A small audio embedding model, trained from scratch.
Model: 6.27M parameters, waveform 16khz input, arch mobilenet_v2, depths [2, 2, 3, 2].
Training: 11400 steps, held-out accuracy 99%.
Rows from block 4 of a small audio embedding model, named by matrix and row number. Rows with one number belong to one channel. Each number is 500 + 25 x the weight over its row's rms, rounded and kept within 0 to 999. All counts start at 0. Numbers have three digits each.
After each channel's rows are labels from the 100 clips, of 14976, where the channel reaches its highest value: "loudest band" is the band of the loudest frequency at the time of the peak. Only what is clearly more common there than usual is listed. The data: strings of digits, spoken by a formant synthesiser in many voices. In brackets: how many of the 100.
# convs0: expand pointwise conv (model.blocks.4.convs.0.weight, 960x240x1), inputs 80-159
# convs2: project pointwise conv (model.blocks.4.convs.2.weight, 296x960x1, transposed), outputs 99-197

convs0.151:493511491560452495484525503516482513478506492516483529494499477492524524475440458512456494495514534509504522499499529533518484507472478484493518515475503502519492499506510561480544500503447501506492514545533500505483451480510527505476458480
convs2.151:528502481415485461512480500497484487478536495523513509510501482450526522493480459480498501523514513506462567474545458482493472515516524443536500496494485477466512487496542492460574509474487521536510465508530511532533515502484545477485539554516481516511524493486512480493503486511546472540527484525
loudest band: 4000 to 8000 Hz (42)

convs0.2:491453518512480540483486494465524491520545466532522444452472547513482520490523517509501505502549462476460519492534510493508498440530492496528506499514509504550539454543496489492496493504532544474489521488465463503458446494500508491448533538
convs2.2:520488528458525483536483513485536524528528522480470486481510511507491472522491461532432545501519517507482490511490509534489550488478546507488485526480484478535490481495484501485537494486522482507480517531494533496469505507488498534473570510509470510494508498420523483493482504521520474516493514510
loudest band: 4000 to 8000 Hz (54)

convs0.170:476480469479507484495487494490444505520494470566542536478499501447464501522471507513485507486481499523495481525484469466498514481469446453486490517513506512494503516481481493554468557488476494519473503520460498519508485500481489547476456483
convs2.170:511512491511536482495538526516473481507508505524499503524495496480508503501473492490508485511497475451501489470521531508509494470512464513514536502490543489568482502453442482533488532516494496516531532493461460471505545521496531504512490510468477493527494527487528491489506475462535484464451484514
loudest band: 4000 to 8000 Hz (39)

convs0.258:520476486479494520539505507507505466552480521492527503467511498505476476509475501459496523546536496482521526490532500460452528504472472513524465489468528493523518541528492524460462512503539476501510470490485556530483513507456497526529547508
convs2.258:520504529500479483534502499517503552494506475471486550500504502486474497458532525497491479449501474500533511455492460533515532474530504503457471514487545507488480527512481499490497475485448492509526501455493527521537494502531509491461491512487450523516445526450510519515505544515483513534525523525
loudest band: 4000 to 8000 Hz (70)

convs0.492:461485492483520486507437463530499513488495509513515493528501490482503510508512506519530488484452488528497503521557505507492494432520479517478510476475480479457472496514498488469494543479492520467501472524510508526514487498537501527503547495
convs2.492:489468512510520484508492477527510505564526491528533481507540476514514498511510503476448519509494510473480477531484501506441488519535522509497495498505486569532549487508493542495485525510525489498512496459508532500496484510459506460544493440536539501498468513492517508508491504520545515519483474499
loudest band: 500 to 1000 Hz (63)

convs0.715:456480481518494476494519516493517513489482487431485529482491497533483477515462522481498458485526515490514482511504483473540495500465505551506528464478510499537475492487530518495517471524500488495471511524480483499496492508479503493492508488
convs2.715:481480489533508442475541444547482482478476542497498522510482489476546500480454521471492514451489449529465548463519517506500501522528492451498501491500482519493561505479545497472522499499466489498489527573484549491512504532498487471495561539555479524546463468513532491518471481518529546500486487484
loudest band: 4000 to 8000 Hz (48)

convs0.461:459525507494504488500515498494514471520503528496468508479523479517514553488474533474542481474502495521497528514504498507500518528506549519490494525525502543557507500464481514521508524507516506508477524503498542538460482482515508477523520465
convs2.461:514472507466486468506497519491511493480471454523481506530551504515476503494545502499486526516560484539501516522515515518499488491511493498505457507478554523468477517534504473496487487480532527527494509503496454487480476548501512441464498513480530479522515491490500490534531487543528512500519520521
loudest band: 500 to 1000 Hz (41)

convs0.247:530522492503518501479497501480506500501504492486483508561518519511532440522515527497509532530489504516500484489464505551511500495505489486487475540486540523497505473512513475501474508536484517483507545501505486510483491500533494532528479472
convs2.247:446471501531536558555489541547483498491533471513494505478498486472497492541563529544442507557454496521558473475538510541516509491540451471532466496466473525460532514547522476477494489473489515486506496553514530493527501491506508526486470490503502503529504473508479560511506480502515510493505497494
loudest band: 250 to 500 Hz (75)

convs0.277:482513486543504485519468507545493504511542530458525490504523519458502573506511504504515495496451549503449508486482508503555513557522498498471471475508468513534539498513529523490508494470480503509485519456536481504462517499503448532494553526
convs2.277:559509491494481477470486512474483476515536517491522501480522518513530441483449541495473497486497470524480487498540486491484511534459498482451505538468511502515507506523489563477528506519495497525471485495476505499529509476456508506515469508451566477491478518493563465511473534497489496491447538491
loudest band: 500 to 1000 Hz (90)

convs0.439:487462499509460497464463490502519509523469506510456494498550488506534507517523503486495493561489508483560515507512517523485456461525494512489504520495488511503447493504538544507539506482504473507520489471494480523498492509493512507518497507
convs2.439:503507477515541509497467496448520507503548456464520496507541489535502518466472513475484483533473551475500479500482497495447539547512483493460487500473529463522509429515496517486520476475477476497520505481550505491505526525531530501506483532521555511482502538456497492522471481553501490462502510487
loudest band: 2000 to 4000 Hz (35)

convs0.496:513507524521524503529532479487507489537485513522475473499533505446518542463499480488550492532514496543505492463493540530463515475508522515509500498538487495467489498493492508487506517536456506438546505503489491507530486533541499469519496499
convs2.496:532493485492494498486530497503501473497490492526530581464504514505470471512473513535464518474531537515481498501518491534533502520499496442479482487500539500498480524497537522469540461501541483524452516504531471488504459507480549515523546488522481544510511450511491486462517480531488539513473464492
loudest band: 4000 to 8000 Hz (53)

convs0.149:467499505500544464497503499476528506505483531522515485508520512490485513485479492494509457462503507528547472490521496499525512501516458505548492516507430480542503487461509516509545521474499468529463493447466532508570490515501469501493484494
convs2.149:475497527509515530472486512467490490533475496500537483506532515534499467503523510493522524526499517493513486500501495509469525537483473529514441466472484484536501511444527527510495512492465492522504481441474505481481459461514532494507500543545497496533519492536489505537526474502476489497520504465
loudest band: 2000 to 4000 Hz (53)

convs0.720:449506502548497499531511497512532523487451482554526496523495495487499487502495455522485467489492500508508530513506484466552495525454523485524499496525466506448472509476514482487503508494487439485547506502465466461432518495511469481500506509
convs2.720:477528493464513509501482510525496516483523517489510547471515482489493471502492573544489478516488486457522540503477520493472500477484525466481501505511501481498487461499463451464493516484522457474528516489553534549508464544420530495501535533511484436495490491506556515469484497514512546538533504500
loudest band: 4000 to 8000 Hz (83)

convs0.133:478540478462505528520476506488517477508518499470538550534485559493507515459486531490492499526464499487486486509511480480476487544501506496508510532444466551455485468520508454540517498464512475502486466480491458491504521476524488488455499509
convs2.133:516473485539485493500519488533511540496492509478475491461486491514444476521489496498483491557499489484486510512534498544464532516469527537495487506490497492485473547503507487485498505467503543502498505467523553497488534514512507497495515489466457508471464466475468517519503502516463485472488518512
loudest band: 250 to 500 Hz (53)

convs0.730:520457520498537465468479532511502508512469518485520506501550448485504469510488491481463492533440514513493465472543510520498519440481484507522501515499530483482479476479482519483503547539516508499496500485497530513495497476517469521511518508
convs2.730:472518506492506509484491461468506507463479474473449510495537528464500519482517501485505453517483462523508528485535458523499484534561471539485505477490475494532493458485496485448479526542479491502497490521512475564479497536483526519499497512551499490479481512509480511505524494506495472484460517458
loudest band: 2000 to 4000 Hz (44)

convs0.254:541502466480523517521502545523537458500508498487519477497485519535537510480516526478449496469513564496513489499478558506515499499492523517473544488561524474527479499493497520513491478482503444520459520510525497528528529502465474513485488513
convs2.254:496486461533458496483455504504473523520533538519502507509492529489548537486560467470487488489504491482477491469498507485547480519496477494496542494506511528491479532548467457489543481509481506462533518521460499492503497494531534487497530486508524452490488513515460473570489437532495458492501508522
loudest band: 2000 to 4000 Hz (45)

convs0.206:498521486520461489529452543491508511443469537454491504499489483506506516527463497473476506502509520478524508537471520508467484499525520490489487483522496532500529501509500539511486486486525476477540528510516472510522425553533446481498486468
convs2.206:487480528484490447493500528469537515476526480488467486484463482459494484497510495504523447483464522525491510526490480523519485491470493520516511528503491457482492476497518516454492488539558527507492482462510475477473454517486463453517481475525518524509531482480515513498494518504472523515517525530
loudest band: 500 to 1000 Hz (81)

convs0.530:460457480487523522505516527529473504513535508495503518543554485501526523536480497476493493521489500500566497478516495514516531495471551483526532487529498482487492548481508508520511537505489505532522495490515510513528497481490527515496503498
convs2.530:451490493509495541494536490507522526522508521537500495517554491484482456546497467488515513494538473436476477487501460489481543498485482531467510481508460494512497543474527493519506469500531484499518494496484524539481509534503473517474505478476510491495526464503509543478488524479486498516499478503
loudest band: 4000 to 8000 Hz (63)

convs0.753:536529489524546502504470559527490491504497458501481502532484494487553495475510533510520486501497498484491527445538554511508539478491519484496493506539442493510512502495465513480497457537503494460512485475531473495502510545495518519511454482
convs2.753:476510489517513478567467482479513504484495502484493473453505478501513483493471546498534488447538489508523502464525464473515519512520507506552501470459490517464489467465482510476515492509454486513542485484485507480560485497516509497494440538528502541507499516513506503485503462517526497500461487486
loudest band: 500 to 1000 Hz (80)

convs0.308:509491533492515543470498524498523518472484477485548492473509472505522481518516499532515465463471553530517552493485520531491511483490493472487514454495502475508538469510527503465517481488509484512461487503509505499482488500488504518529474476
convs2.308:511488485510514512476474572509508514467528521488496452515509538462497489517511496512509493521526503463483517483563494489483481530494470515483524530485486463526486516490505541461543497465505535451489514479502515512523518483492481501503493527481478533504453522472535514526490524468505494466470529496
loudest band: 2000 to 4000 Hz (33)

convs0.645:510526492479521440435537528497501497495486513486502520484519485454512511496510495468480520504509510528472511467479528552503528490488488496506526514500493493466476496534474528527512519498498454534525524502510508473495568449499464470542498558
convs2.645:519489514504522513485509496496529472515537483478517487510512495521499554470576494469509487507464499500517522490476487543498496533527509478486540506499495516491475495540505489520482538473526486479513518489550472458461516517517503516509473513456491521467534497551485499497487502508506477540517457482
loudest band: 2000 to 4000 Hz (68)

convs0.707:507457482526520532517531469483489496463462542536558476558503504510486529529511479510501437507545499530490519524467458514507491478499490502518540508483525479475477514553509490508476457518526503465490523481503488520525551539492503524441494496
convs2.707:505501537484449471517500495503533518490499474533497531502532516497502456499492494532480485499497517533462473478443481468511483533511505544552499492507535496488493526454485482501462490517512498484461505482538496488513459478476541470494498493497463500538495544538516472494503472517528503522496517510
loudest band: 4000 to 8000 Hz (80)

convs0.161:525526500504494519474480495467502431537511520516473565512560477509479467478500486468481472525512496473536482482451478503480503479499515516522479475522516551494487472513493499478527528479501487492482494500477479499480482521493480524506494494
convs2.161:465485488486492532484486527502501528485498490502526433485466513498514484531508478500522513442493504490513472520477499533492464466475511477521464546513468548508504532517522466553501492529523458549497457502527522476512469498501540479532512547494450519505482456480527534508538473513507503481508535468
loudest band: 250 to 500 Hz (50)

convs0.738:507553511482467498469527521543487531515508501485527514477545474495525496492464511513492469499515495514486479544505526512507498485511477452542484488494484473535473474533499473506527525492473490504541483527514501467502488540511484505499472517
convs2.738:508486505472483486474456487485574495488508513552499485490505510499478510470510487458481547529492551529543501473514470540485539485491488510500520521569484490476511471431511541466488528486480525483459499499488499486487462508502481492488522502526485493502492505496525460517496507479470514499520519504
loudest band: 2000 to 4000 Hz (33)

convs0.276:532505500524538506494501512507487491505524488543505536497517538460490476536519494456506474478564536499461437439496506521497465507512534472502494499510466516515499463512488464507494520567482524503509494498486486460494498501536487488462492481
convs2.276:489517482504497472508462508509472491467521482500495485511481472472455509482489488492485514502523527469490519492513502530462464474490479526472506445476488503500495503488501537464474488450530504503496501507537523536464516512473503484462510457497508506548513484462497496531467481463477502497449484491
loudest band: 2000 to 4000 Hz (50)

convs0.500:494469536549523481495518510500478528530481525479529523489523517550453498504479498505507505516520490497527512481533515510462474466483505483543520514514484494512509486464500510512531567487520493518505480500507481457540488451480475485498506442
convs2.500:519539492491506499503523473539480469482485481540462517471501507469461507472498499489515497489474509484511485483465549532512470456524514474490533472542488484534471471527457479454527523541473472459513515486497486518517454521528549460457518509469481450484495465523527472481506444537498441513493507527
loudest band: 2000 to 4000 Hz (43)

convs0.620:538492513455493509479512505488498491507493518525482519501499461465483516505509438524527450544562534503553501496522522532486492474487482471474482469497543444503534511493469488514495495506521509541466469542517481501476485479489499487509447502
convs2.620:508503512499520548538486479457477472506495519475458491540455497468532552487484464473471490493515562493443513492510559520475476505488497518526504497482499502473510472476497501477506538482493509492497481513511495528502471470470492532511479531461518459489487541502475524484539469498493507521486532510
loudest band: 4000 to 8000 Hz (37)

convs0.431:526496507487507555495510520506524505527509524466537496529494528482491486476505519473514509510461481507469555528507476485496488452490506476532511529514532449520489520501528508520502542444514476496507488493468512517514532503486490471514507492
convs2.431:508489520496534516494446490509446452528521506519530524429497524518483544478478538520522508472488556481496511528508487474543499498477469516541505451472497489503479502502472494503511529472426521515557524484470512466465554522520520498516501530472510504515528476533496485513465500494449481541511458533
loudest band: 2000 to 4000 Hz (73)

convs0.4:530525455517456503524449465481492492549489520474492515502502494516473547486514500500502463493507502495480476531500517506520504476532446493564526513501505500547518489509519447514512485514479477504488533505473491502504507501446518516463491438
convs2.4:528515513485446512505482465477519538477505491513502493535491521496498516478467536546476521472492479489513497506554526487485527521451557530465474505529507486472522487492492513499495494539494513513488459517536491502532506510458483480442517511513504508472540500500516532498497527491498507506486520513
loudest band: 500 to 1000 Hz (91)

convs0.43:478505505486531504509526553461508526493510490474546503508485468493481462479498498450489484512491547508518507499548497478492545493519480436508523486524467454529500500556479526508459505451518451506495548518507495512481501521502527529499490475
convs2.43:545499504494529489487508496516536525502485453522471498531476538493542537488510461467520485501493467484503457499473535499504503529497550480526523485493480476487521509478524522548487531497524469509494452490494507490479495501462503494484523540505487466477508485503499437506467502543462527586503514476
loudest band: 500 to 1000 Hz (90)

convs0.487:467531552521487509478596469521485525499489452531522541503477450512518511494558527525496521500496553493489481516522485503501491511507527515487503496453493497485523506527503490515506521506488514490496478505533500480515511523552505478527497508
convs2.487:482513479547498514502472537470492477496498510517532495529507491550439478506483478504491527526499462463524518498537498505510454508481503504486462449501489477485507502484528496540510536513568492491477524528513523528479545515495535494492514532499495541497507501459454515506498553451474512536475503489
loudest band: 2000 to 4000 Hz (43)

convs0.736:544499537537519455468480462434489484453481468492482510504466516523493501461524506481501490562533503527468501476461498526501463509510514493460449492490488548499520507509477488492459518537451487501517484503500459490497461475536490462452478513
convs2.736:474488506516502570497563525521496491503492509498479509521493523491542484498486488530508457449487512509484504454527505484512507534519499539474497545480494494516505462514447501491481498480486480482533500491511515518443499498529507524513513501518498458540498485499514520500531526506526489491536510494
loudest band: 1000 to 2000 Hz (39)

convs0.642:490534513532490454491452507488458568452495510519499504484486525505504492490461514489503494475514505466520503508501507512500471488534491485524468532500533490517507512490494490510483503503511473489502484547489512485537542494501488511511501508
convs2.642:518527483478510499474530473552479529536477519483476491518472486468488433513506442522518519517522511494513540481494477511490478515471539444483469500513486486560522494468529465458471484461447526507516487519510538489505527536499478489495501510547498471513464498493499550514484511494484478470530532514
loudest band: 2000 to 4000 Hz (32)

convs0.299:483453468544440483477509466509502489479487478509502511500540458505481509514536463508490519519527529474509463460457535500494474529497463521477526476510546512566510459468526468496475462531495507473486494469478522482499504541506498536526508514
convs2.299:496480464511472494490529489521489473450516528545520513467487521535489457525454519491494515495463485507514468523462492484496489489464493502499503507519523544488526502508499475493519517477514525461494504514482482501568473452449511550473536487466475548522508511464537475459470499507493507517493496487
loudest band: 2000 to 4000 Hz (27)

convs0.698:508464535526465500482524449506513510509482495505550503455479487491526493512464476524500495511469467506475484517519461500475450530522520499507479501533514503550466468479547530492486482455438495519514478520468522505472482475504511500518510480
convs2.698:527496535503451512499499500486498514513487467500502523517524462486513502486490499489517529528532522489517527535530487482539508508460496532552502489488481471482521480512505532490514515468506503469487510525518523515483561534525512504499522503489487489494491513486494459541510535496502517504487496514
loudest band: 4000 to 8000 Hz (57)

convs0.735:490463512523491498489500456534508490494542486478476521486497532476443540482482496480513454492534523472455472526491486519499499498541464506491488511484489497468511461529542477489468499513504515499521498454525500487505520509486448496502497483
convs2.735:488526497499506511481474530491548536519504479465560552475561528486502526557490533533507522480536496508504462515500484495548523469559487490565489495481453446468485483478534514487488523516501519497516527467477482489585495488544529479507513490473482525510504503498509506502483532496441457529466470517
loudest band: 250 to 500 Hz (50)